python train.py --train_examples=72500 --horizontal_flip=false --norm="none" --activation="relu" --kernel_size=3 --residual_scale=0.2 --optimizer="normuon" --orthogonalizer="polar_express" --adamw_lr_other_params=0.0022 --lr_schedule="cosine" --weight_decay=0.2
Rows from block 6 of a small image super-resolution model, named by matrix and row number. Rows with one number belong to one channel. Each number is 200 + 20 x the weight over its row's rms, rounded and kept within 0 to 999. All counts start at 0.
After each channel's rows are labels from the 100 images, of 14976, where the channel reaches its highest value: "peak on" is the class under the peak. Only what is clearly more common there than usual is listed. The data: rendered rooms with furniture. In brackets: how many of the 100.
# convs0: first 3x3 conv (model.blocks.6.convs.0.weight, 96x96x3x3, each kernel summed), inputs 0-95
# convs1: second 3x3 conv (model.blocks.6.convs.1.weight, 96x96x3x3, transposed, each kernel summed), outputs 0-95

convs0.87,182,181,207,182,186,218,198,194,190,211,211,200,202,204,212,197,180,195,180,187,191,221,180,207,172,201,203,190,194,246,192,188,229,197,239,211,204,195,227,195,236,225,201,222,203,182,197,212,190,169,227,209,206,192,204,183,190,206,181,163,183,216,197,164,186,191,259,204,177,245,172,215,200,191,164,224,182,202,202,206,207,233,201,184,188,191,219,194,214,147,217,179,226,160,232,189
convs1.87,160,239,224,207,217,197,200,220,188,200,226,220,174,183,225,220,229,179,183,190,227,219,197,219,221,218,176,224,213,189,196,211,195,210,181,234,158,181,189,230,212,227,201,208,204,212,168,201,194,202,223,178,194,195,236,203,175,191,183,189,205,183,210,214,202,216,260,214,198,191,234,202,179,206,192,231,180,166,196,208,197,175,209,199,197,226,210,227,220,220,214,160,208,176,187,186
peak on: floor (100)

convs0.1,208,203,216,228,175,223,221,191,193,190,166,197,194,174,184,210,205,207,178,212,210,186,168,225,259,212,210,193,211,204,210,169,181,212,241,187,184,192,225,228,206,197,205,206,203,212,205,195,182,207,216,189,212,235,206,200,194,244,177,186,231,189,209,166,154,154,204,208,229,192,197,183,179,186,214,186,186,211,217,215,191,151,216,200,224,208,228,184,214,203,195,214,160,199,200,221
convs1.1,219,211,209,207,222,198,212,206,211,204,262,236,228,227,176,200,197,188,211,209,199,206,214,232,178,193,172,192,199,229,202,215,209,208,187,214,224,224,193,193,190,178,203,217,194,244,208,212,187,202,212,204,207,199,187,203,195,135,236,220,204,226,209,216,208,231,204,176,188,225,184,198,166,254,216,204,203,205,210,200,183,229,197,224,218,200,212,219,196,200,202,229,244,191,190,176
peak on: window (42)

convs0.61,209,200,185,200,184,174,201,182,242,192,158,265,196,185,198,182,166,183,217,187,184,198,209,213,157,203,186,193,220,224,166,177,200,194,203,206,182,223,181,167,195,166,194,203,161,203,197,199,209,187,194,203,190,182,194,180,155,197,224,183,183,216,173,211,224,212,218,195,203,216,207,194,205,191,205,179,222,221,213,222,221,226,203,190,186,174,177,204,198,225,197,233,245,176,201,206
convs1.61,211,198,193,210,189,204,196,195,190,183,269,187,209,219,181,201,234,197,212,213,202,211,182,199,224,177,140,194,211,192,230,152,203,187,212,180,171,209,197,203,174,165,205,180,223,228,207,197,179,203,185,211,203,220,208,187,222,170,226,208,193,193,205,185,167,203,203,191,213,217,203,245,195,238,217,201,221,208,202,217,187,212,195,242,215,194,226,216,192,197,206,191,178,194,195,154
peak on: umbrella (33)

convs0.70,197,214,196,158,173,220,200,223,211,189,185,218,173,189,204,207,189,197,153,207,201,171,224,284,229,200,216,213,201,193,216,223,174,199,187,222,207,201,223,214,199,224,192,206,222,248,205,201,218,231,190,234,181,216,178,218,216,156,218,198,195,205,197,183,197,199,198,214,195,205,202,206,179,203,226,229,189,204,194,207,203,164,204,211,159,192,213,207,185,189,193,211,178,223,205,186
convs1.70,196,208,192,220,200,196,208,149,184,209,183,151,205,218,202,188,228,178,260,192,197,203,193,159,173,194,173,192,210,225,204,238,202,179,190,178,167,202,186,205,182,218,199,190,198,256,186,164,176,170,196,184,206,188,205,184,222,225,207,192,212,186,190,176,229,204,225,203,169,197,189,205,206,225,182,208,204,182,225,181,181,242,191,179,197,216,188,185,195,186,195,193,214,185,188,211
peak on: wall (81)

convs0.95,200,230,193,218,168,191,185,202,219,189,242,216,201,185,184,202,229,176,211,216,196,210,178,188,179,168,218,178,185,235,211,218,202,187,220,173,218,200,186,201,191,242,208,203,177,215,190,201,197,212,166,227,199,191,200,176,209,196,210,195,171,169,201,181,177,216,207,224,168,211,179,173,158,208,198,182,201,209,282,225,183,183,195,205,169,214,220,203,200,177,203,189,198,184,211,207
convs1.95,197,227,198,226,181,215,207,217,187,190,230,183,201,195,182,194,198,198,239,209,196,191,190,204,169,169,164,193,184,195,220,197,183,188,196,194,243,190,158,169,194,215,187,211,203,180,180,199,194,179,214,207,193,247,226,233,195,207,196,192,207,219,202,196,182,216,235,216,208,225,187,180,245,172,218,193,236,206,191,147,188,184,188,195,160,196,206,228,181,172,197,194,213,239,194,199
peak on: floor (100)

convs0.93,220,209,198,192,175,175,191,188,196,170,201,162,193,216,188,189,204,184,255,199,203,228,210,223,179,173,216,191,181,196,179,185,218,209,163,166,200,210,162,236,193,174,209,170,204,214,190,174,177,202,156,226,199,223,220,210,204,198,244,216,193,181,196,203,230,183,204,202,168,207,184,232,211,221,221,207,193,175,202,205,208,181,205,205,177,241,158,200,202,193,204,218,202,225,204,198
convs1.93,179,180,196,229,203,244,186,193,207,220,202,209,190,215,182,189,184,186,199,200,192,173,183,197,198,199,219,210,197,220,199,221,217,190,218,202,197,171,192,138,204,207,197,219,219,212,226,194,214,201,196,174,194,180,218,209,193,189,183,169,180,231,209,227,176,204,176,205,211,194,188,189,159,210,186,207,203,293,202,190,209,205,201,186,220,162,184,198,201,228,201,160,194,183,216,187
peak on: barrel (37)

convs0.8,177,176,204,204,187,202,195,185,194,179,184,201,204,241,186,190,168,191,224,188,203,210,205,229,198,202,178,212,191,215,200,206,192,197,238,208,186,257,228,200,171,187,197,193,193,190,203,186,215,176,176,225,205,225,188,169,210,187,221,232,203,206,193,172,211,180,246,209,202,191,224,179,237,250,174,157,187,172,196,180,211,173,193,157,213,218,192,183,213,196,195,177,214,208,186,181
convs1.8,197,174,177,201,224,238,200,174,208,215,181,224,201,173,194,188,212,238,207,212,190,194,192,208,164,165,213,221,230,210,196,191,217,193,207,192,181,195,191,198,192,232,199,199,188,180,239,199,201,219,224,184,209,181,185,250,206,212,199,201,202,198,201,213,186,196,151,191,233,165,209,241,186,206,190,147,203,218,181,177,192,212,193,234,209,188,181,189,171,221,193,225,232,190,172,195
peak on: barrel (72)

convs0.85,186,216,197,165,212,215,188,199,205,197,203,190,197,206,206,210,212,209,229,200,208,218,179,184,169,215,218,206,195,194,239,269,193,196,225,189,225,204,199,175,177,189,192,210,202,226,224,183,197,186,200,204,175,191,219,201,178,171,205,205,181,207,197,231,211,237,202,204,152,199,180,194,173,160,203,221,197,180,174,197,216,266,194,175,176,224,161,184,198,197,206,199,203,205,181,175
convs1.85,238,201,190,205,216,183,221,192,197,203,228,248,210,220,193,204,213,186,208,204,193,192,202,193,207,207,180,200,215,198,184,171,226,191,209,222,177,207,200,194,205,202,209,192,201,214,237,217,179,197,183,208,216,231,180,185,214,187,219,223,217,232,189,162,155,191,231,210,217,200,190,212,193,254,199,234,186,236,250,201,220,226,207,198,231,203,230,231,194,195,212,216,227,176,216,234
peak on: window (33)

convs0.80,202,175,176,152,185,159,194,237,225,208,208,168,188,202,208,179,206,172,183,210,199,212,192,196,208,186,198,194,197,178,213,212,214,212,190,192,208,189,209,186,208,166,189,218,198,206,198,200,207,182,152,227,178,191,196,210,193,227,184,216,211,181,195,165,174,208,207,196,224,214,178,225,196,186,175,192,213,168,222,154,260,204,218,198,185,201,225,154,210,182,184,201,236,192,213,223
convs1.80,187,196,184,189,217,175,206,186,188,164,236,246,215,197,170,212,218,232,169,253,210,206,216,189,170,192,204,199,210,167,202,199,225,194,205,188,192,221,171,169,214,164,213,182,198,205,177,199,164,205,233,206,205,185,186,190,210,189,188,215,198,191,197,196,177,206,246,189,173,212,198,196,169,203,213,207,203,174,160,184,204,218,194,221,195,218,215,225,197,164,214,205,249,194,186,205
peak on: wall (90)

convs0.48,169,223,203,192,198,208,206,204,191,210,172,204,208,214,200,197,178,199,221,214,200,244,187,209,213,189,194,226,254,180,221,146,187,199,235,186,183,190,208,214,193,185,184,207,161,178,193,202,222,193,173,215,198,184,227,205,219,224,210,176,224,196,197,217,213,182,145,229,222,210,216,186,163,181,169,192,177,216,178,199,187,175,196,195,165,188,201,201,187,202,179,178,232,218,199,180
convs1.48,224,201,194,191,200,182,209,192,206,215,217,205,204,184,208,193,205,220,190,150,192,140,193,201,208,192,224,173,182,225,182,230,224,192,197,212,202,235,213,195,228,212,207,189,186,217,229,203,204,193,207,192,176,232,184,208,217,175,198,210,212,190,208,153,174,197,221,183,190,195,183,188,227,236,228,167,171,191,239,210,195,213,222,185,237,218,231,233,178,204,210,228,170,211,184,208
peak on: floor (66)

convs0.58,193,206,193,196,215,215,208,183,212,212,196,212,186,208,190,202,118,204,218,222,203,200,178,196,204,201,198,208,156,186,210,203,220,205,218,170,195,197,202,292,210,212,200,212,198,220,202,212,234,157,194,204,147,209,210,207,179,194,191,208,207,192,194,193,181,232,207,219,186,181,196,196,209,201,200,180,233,188,197,186,210,210,205,207,180,202,192,171,183,160,210,203,200,181,205,211
convs1.58,221,190,207,215,202,204,176,211,194,192,190,181,200,221,219,189,138,213,203,220,191,168,199,193,203,187,197,190,207,232,208,212,188,217,191,177,214,209,216,174,201,225,193,192,179,199,169,187,173,205,190,198,191,206,190,204,224,197,214,184,168,239,197,211,205,168,202,175,179,194,194,186,209,194,216,223,216,235,228,213,183,160,206,215,261,202,171,230,199,181,187,213,192,264,221,195
peak on: window (83)

convs0.57,215,205,198,210,179,203,189,201,185,204,198,194,206,216,214,197,201,211,242,164,187,192,172,247,217,182,206,181,195,197,147,196,212,208,193,199,209,206,195,213,203,151,193,188,207,180,189,205,179,148,215,191,183,265,178,194,244,174,234,195,192,183,195,198,193,194,200,196,204,200,195,169,178,210,214,183,181,239,213,217,189,227,204,203,172,204,211,166,207,220,190,237,180,191,201,200
convs1.57,169,194,212,172,198,190,203,189,244,227,182,207,202,219,201,211,157,179,205,201,215,212,233,213,169,229,230,211,199,161,196,190,221,209,213,195,181,197,172,166,184,188,207,219,211,228,174,195,191,253,175,209,208,194,212,199,164,208,198,184,202,213,197,206,186,229,153,202,209,218,189,187,179,203,239,178,188,219,189,175,194,214,210,220,165,202,225,206,228,186,207,194,217,225,169,192
peak on: barrel (100)

convs0.84,226,215,205,231,187,220,196,247,197,207,186,193,201,196,209,210,181,223,212,203,202,202,179,227,159,201,176,185,196,204,194,183,223,214,171,198,225,220,185,178,218,183,192,201,196,190,190,191,168,169,176,168,203,185,170,202,178,181,229,157,193,188,215,163,192,205,216,229,176,231,186,198,190,207,205,176,201,248,207,177,210,228,201,162,238,185,211,180,194,215,194,223,198,207,172,234
convs1.84,249,190,209,212,222,205,195,207,215,237,205,202,192,181,200,214,211,209,182,169,204,166,239,203,210,220,214,207,215,233,189,251,172,204,218,261,179,215,211,202,182,251,199,201,174,199,190,223,191,171,201,223,182,212,207,184,172,177,180,187,200,235,205,214,225,192,213,196,180,164,216,192,213,184,192,177,218,194,188,203,192,203,200,164,188,213,189,236,206,199,202,186,196,200,186,219
peak on: umbrella (45); lamp (43)

convs0.64,197,187,200,205,186,250,191,204,202,175,186,219,191,240,208,200,233,201,197,214,192,223,196,201,245,191,263,177,189,170,179,197,194,210,191,224,179,165,226,175,182,180,199,208,205,211,192,210,195,219,189,235,193,196,204,196,217,185,206,177,203,220,195,181,200,185,221,167,162,204,228,189,184,183,161,151,221,184,238,186,174,198,200,178,218,204,183,223,201,203,208,183,194,203,188,185
convs1.64,223,202,199,219,188,168,199,197,225,219,206,172,207,228,204,190,187,215,222,210,193,156,185,207,177,182,156,184,204,204,219,200,177,193,221,165,241,221,209,210,228,173,208,196,210,197,207,182,204,213,190,182,209,209,215,204,219,202,213,215,195,166,190,170,200,198,177,209,192,194,156,198,258,205,248,199,168,215,181,234,207,209,210,227,174,228,204,188,187,190,200,216,175,230,217,216
peak on: floor (67)

convs0.37,204,196,204,198,203,171,205,163,182,227,195,174,192,201,184,207,191,222,203,193,202,195,199,197,194,192,198,211,211,191,170,210,220,206,222,228,169,221,195,210,196,213,207,224,242,184,185,212,189,171,173,235,191,268,207,202,230,181,191,203,202,153,184,203,220,191,184,199,211,221,209,231,192,205,218,159,229,235,152,216,196,181,197,183,183,226,200,185,188,184,201,186,245,206,207,219
convs1.37,170,199,198,192,205,174,195,224,204,185,188,213,197,198,208,201,185,186,176,184,200,202,214,213,192,217,219,226,212,215,160,208,199,193,178,218,196,214,183,199,183,193,193,193,204,206,186,212,219,212,166,195,203,182,216,181,195,225,142,220,190,204,188,192,217,185,183,224,226,206,191,192,155,195,178,234,176,202,252,197,232,232,193,206,186,181,202,131,217,191,187,186,150,208,192,229
peak on: ladder (32)

convs0.13,190,183,195,194,210,241,209,199,200,225,197,175,205,228,172,207,205,188,186,227,211,204,200,223,191,168,188,202,206,199,189,220,167,198,170,200,187,186,231,222,216,203,198,171,170,191,196,215,176,176,157,221,203,185,192,181,214,199,211,283,198,186,219,209,201,198,187,175,201,174,192,218,222,229,208,193,176,191,196,162,216,193,216,173,221,220,197,234,194,183,184,206,226,176,221,179
convs1.13,183,196,204,202,219,245,222,191,207,227,178,198,197,243,224,211,212,228,209,175,214,203,182,212,218,202,179,198,227,218,246,179,208,210,243,213,196,179,225,201,185,210,206,178,207,185,208,189,202,225,210,169,184,205,195,252,185,189,199,215,239,198,216,223,220,201,173,197,233,194,222,202,257,196,217,180,205,239,231,196,164,199,208,197,191,215,184,197,189,218,206,216,213,207,208,221
peak on: flower (100)

convs0.39,188,178,200,210,212,230,198,181,182,169,181,223,208,158,205,199,173,184,200,227,209,203,189,203,232,207,170,193,226,209,177,211,201,205,195,191,192,210,193,168,210,244,201,205,168,209,182,198,198,187,193,224,180,206,186,203,232,204,201,195,189,210,198,168,214,200,198,210,187,168,200,184,191,212,196,202,229,192,169,178,185,186,183,191,252,215,195,203,201,296,191,198,199,228,204,192
convs1.39,196,206,188,179,174,193,201,184,208,197,201,203,205,216,255,198,187,227,211,182,196,175,201,208,169,203,194,191,212,224,208,203,187,194,180,167,223,194,216,175,187,213,201,206,221,203,172,193,178,198,181,215,198,205,182,189,191,219,198,194,200,211,197,227,200,202,195,205,193,231,199,200,186,235,191,210,155,234,231,209,224,207,199,156,145,233,238,192,205,122,200,194,197,200,216,191
peak on: wall (81)

convs0.76,251,208,190,180,191,183,196,238,253,157,202,199,194,241,201,199,190,190,195,198,206,206,181,196,202,162,217,204,212,206,195,172,224,196,162,192,213,187,224,205,175,202,197,230,175,179,196,199,220,207,218,155,195,233,231,184,187,196,199,191,199,192,203,192,168,197,181,197,194,200,160,193,178,186,202,189,179,238,202,212,204,209,191,253,190,196,195,205,186,240,198,186,221,175,195,189
convs1.76,191,204,212,202,212,209,194,187,159,163,194,220,185,163,221,196,192,239,229,180,199,205,237,206,187,192,157,211,187,236,211,185,168,218,191,195,192,213,157,206,201,172,205,176,183,212,168,195,181,255,218,199,219,185,190,212,168,214,171,200,197,214,190,223,213,192,186,189,206,174,228,202,209,225,223,186,175,190,216,201,193,203,197,180,175,156,204,194,198,201,208,186,178,227,168,209
peak on: flower (42); dog (40)

convs0.75,207,214,190,162,228,215,184,226,211,204,213,194,185,249,223,191,220,182,190,183,199,208,197,217,204,212,198,206,211,184,213,193,200,206,192,220,193,203,200,192,234,185,205,155,198,159,183,204,199,222,196,237,204,197,180,189,204,220,193,239,180,187,200,190,173,202,217,220,195,180,194,192,192,144,208,159,196,189,229,196,228,214,198,233,192,212,194,196,158,172,197,256,205,162,194,175
convs1.75,223,255,205,210,210,228,208,194,234,185,184,222,190,230,193,209,211,209,202,204,201,212,202,198,184,205,190,199,235,209,207,248,169,202,198,203,207,195,205,209,208,197,203,173,188,204,200,188,209,230,234,172,211,229,184,169,170,197,219,174,219,190,209,216,216,201,215,233,214,197,246,223,232,203,199,197,190,180,203,185,244,156,211,226,241,201,199,152,201,187,209,191,198,223,214,207
peak on: flower (49); dog (29)

convs0.2,193,223,205,227,202,234,203,214,146,168,251,249,206,199,141,181,199,201,217,186,200,179,198,204,202,197,180,184,189,200,195,170,167,196,213,175,192,197,200,218,173,227,187,216,240,173,215,184,185,196,195,198,218,194,215,204,213,191,214,201,205,216,188,187,183,199,198,154,212,207,194,214,165,159,184,222,188,181,205,203,179,208,179,201,195,218,189,212,194,239,202,198,195,222,188,223
convs1.2,190,169,206,196,190,224,189,209,207,220,156,119,191,184,213,200,220,205,167,184,203,211,206,243,219,237,208,205,199,210,197,232,224,208,186,214,232,214,182,162,225,167,189,187,209,187,199,203,194,230,192,203,191,172,201,187,176,227,202,203,189,184,203,200,227,193,149,220,173,218,207,199,182,232,184,203,204,195,210,178,214,198,193,220,213,212,201,187,223,197,187,231,217,202,190,204
peak on: floor (80)

convs0.28,213,229,206,182,207,208,207,192,218,184,225,219,211,236,178,182,225,211,228,199,195,156,204,193,187,218,172,195,200,195,217,205,179,203,194,176,204,220,187,181,212,142,182,187,183,198,197,211,185,210,193,241,213,211,189,188,249,192,214,207,197,202,190,206,205,182,205,185,212,167,221,207,182,255,204,195,190,197,163,159,156,175,205,165,196,232,178,216,197,226,186,212,181,195,200,213
convs1.28,202,202,182,219,213,204,206,214,162,219,154,182,207,218,191,200,178,174,224,207,189,218,200,225,228,175,212,215,231,197,202,198,204,195,221,210,201,185,218,189,191,165,202,190,200,207,217,223,234,193,224,196,192,179,169,214,146,205,175,209,203,198,224,220,207,227,216,186,196,181,190,198,245,183,219,157,216,237,211,213,201,194,202,236,251,185,203,196,171,206,207,189,233,216,181,214
peak on: flower (61); barrel (27)

convs0.17,169,174,192,193,182,192,178,188,199,185,198,240,195,193,173,206,193,174,206,216,195,235,204,187,199,218,198,193,201,210,198,182,198,202,204,169,193,191,186,210,195,180,190,174,196,189,187,196,193,194,182,206,214,218,216,182,204,229,248,186,191,169,209,241,188,174,201,206,195,228,191,277,237,166,180,221,191,196,216,186,167,186,201,250,174,208,227,194,185,216,204,236,188,183,197,189
convs1.17,218,225,224,171,195,177,191,186,203,245,186,223,207,169,196,209,218,232,220,193,213,174,252,204,236,241,220,195,212,185,173,192,234,225,202,195,184,189,191,171,217,195,202,208,188,205,212,197,188,169,204,237,206,203,182,185,174,162,207,192,178,204,199,213,223,208,197,197,186,199,201,190,186,197,223,233,193,228,196,220,210,181,193,212,224,192,200,175,243,186,202,178,203,183,159,164
peak on: robot (31)

convs0.18,233,205,213,217,204,215,207,233,242,178,179,193,194,207,199,206,186,218,209,212,192,212,174,180,200,203,190,206,191,188,179,188,206,197,175,183,200,195,162,165,246,197,197,208,193,211,166,202,198,179,177,177,201,185,219,215,163,167,227,216,197,207,204,226,208,206,212,218,195,208,173,191,189,206,193,194,177,197,187,217,213,204,176,199,278,183,188,228,211,179,200,147,200,182,170,224
convs1.18,232,201,201,182,219,196,199,155,152,202,170,190,215,186,204,199,189,213,180,211,208,212,205,204,180,199,204,214,229,244,196,226,191,204,238,220,178,231,198,152,183,231,212,174,218,194,206,218,201,201,221,205,210,202,203,219,185,191,204,250,203,196,211,200,204,176,177,193,221,184,204,171,253,149,184,188,202,215,199,209,199,217,210,221,191,183,202,218,207,205,190,202,156,208,174,188
peak on: umbrella (29); window (29)

convs0.5,175,166,189,206,239,207,200,182,189,166,205,222,224,153,197,197,203,190,189,180,203,213,204,221,190,182,194,204,190,199,196,195,146,186,187,203,218,194,203,201,244,192,192,212,215,207,203,222,164,189,206,213,206,183,208,208,249,193,182,179,186,224,200,175,202,205,172,215,181,181,198,147,200,187,173,227,200,195,187,189,216,202,198,216,217,262,210,203,176,210,198,160,185,183,181,186
convs1.5,185,205,201,206,196,217,190,200,193,202,194,204,218,209,225,192,197,203,231,205,197,194,183,199,223,192,228,209,192,215,201,180,204,196,169,175,182,193,210,282,189,214,199,213,176,185,184,195,230,162,232,159,212,207,224,194,158,213,229,168,178,196,195,225,203,183,245,218,215,214,216,187,223,201,199,175,194,176,177,144,194,219,203,204,211,196,186,193,207,209,209,218,179,203,168,202
peak on: wall (100)

convs0.10,210,221,193,193,193,236,190,208,171,203,193,195,201,171,205,193,204,190,214,175,203,195,203,226,174,192,223,198,202,192,156,190,239,195,214,206,205,185,187,172,226,214,220,205,167,193,195,203,209,211,167,191,212,155,211,201,248,217,216,189,195,160,199,224,157,209,231,207,200,211,179,219,207,154,168,187,198,219,201,134,205,218,211,187,216,174,188,236,203,197,203,193,193,202,208,200
convs1.10,205,199,198,225,203,171,197,199,213,186,216,232,209,218,198,207,221,194,212,214,200,214,250,196,180,236,200,213,211,172,200,217,201,201,219,221,199,191,186,193,186,210,199,175,220,246,181,231,216,208,217,224,198,174,184,159,146,217,185,211,187,203,203,225,230,208,166,172,205,236,234,207,188,183,183,211,200,205,190,197,228,203,185,206,169,248,209,240,227,199,199,200,207,181,188,181
peak on: window (35); lamp (25)

convs0.4,179,190,190,184,195,208,196,192,197,199,199,215,208,146,204,200,219,177,155,235,193,208,188,228,187,184,184,201,200,190,194,201,170,177,181,183,217,193,186,238,229,207,184,220,180,213,179,215,193,194,179,219,172,208,210,190,255,199,184,208,180,218,195,182,211,217,189,199,183,187,205,172,186,218,183,216,210,219,210,148,197,203,195,202,204,261,213,207,179,231,190,155,185,231,187,190
convs1.4,181,241,209,227,183,202,180,203,196,214,231,215,168,175,262,200,162,228,229,209,196,191,191,188,214,198,181,227,207,209,225,208,187,206,184,195,217,169,195,235,202,198,206,206,220,203,186,204,207,212,217,187,209,226,203,202,185,220,188,188,174,203,209,192,194,188,258,207,211,210,200,181,241,206,223,178,174,157,174,144,216,212,217,198,204,201,195,216,210,192,214,201,178,196,193,219
peak on: wall (91)

convs0.94,190,203,199,211,206,211,195,197,186,201,214,212,202,244,213,198,189,192,225,183,201,192,157,235,193,195,213,198,192,178,161,201,212,193,245,212,172,189,161,180,209,173,203,166,202,208,158,210,170,195,215,186,198,211,189,201,225,197,204,200,195,229,201,245,217,195,209,205,179,206,223,178,192,169,188,185,203,174,225,214,144,190,209,160,238,220,218,205,208,194,200,204,174,229,203,232
convs1.94,218,210,217,216,184,198,181,186,222,217,218,207,189,176,186,202,207,214,205,206,202,199,187,171,207,222,201,192,199,178,157,214,178,214,216,188,222,198,161,206,202,185,196,196,215,190,186,181,189,210,197,176,201,201,201,205,262,204,200,217,180,242,197,198,173,223,198,225,209,223,187,143,195,187,206,158,176,167,181,142,206,180,204,189,236,209,183,189,222,200,206,208,155,219,193,203
peak on: table (32); ladder (25)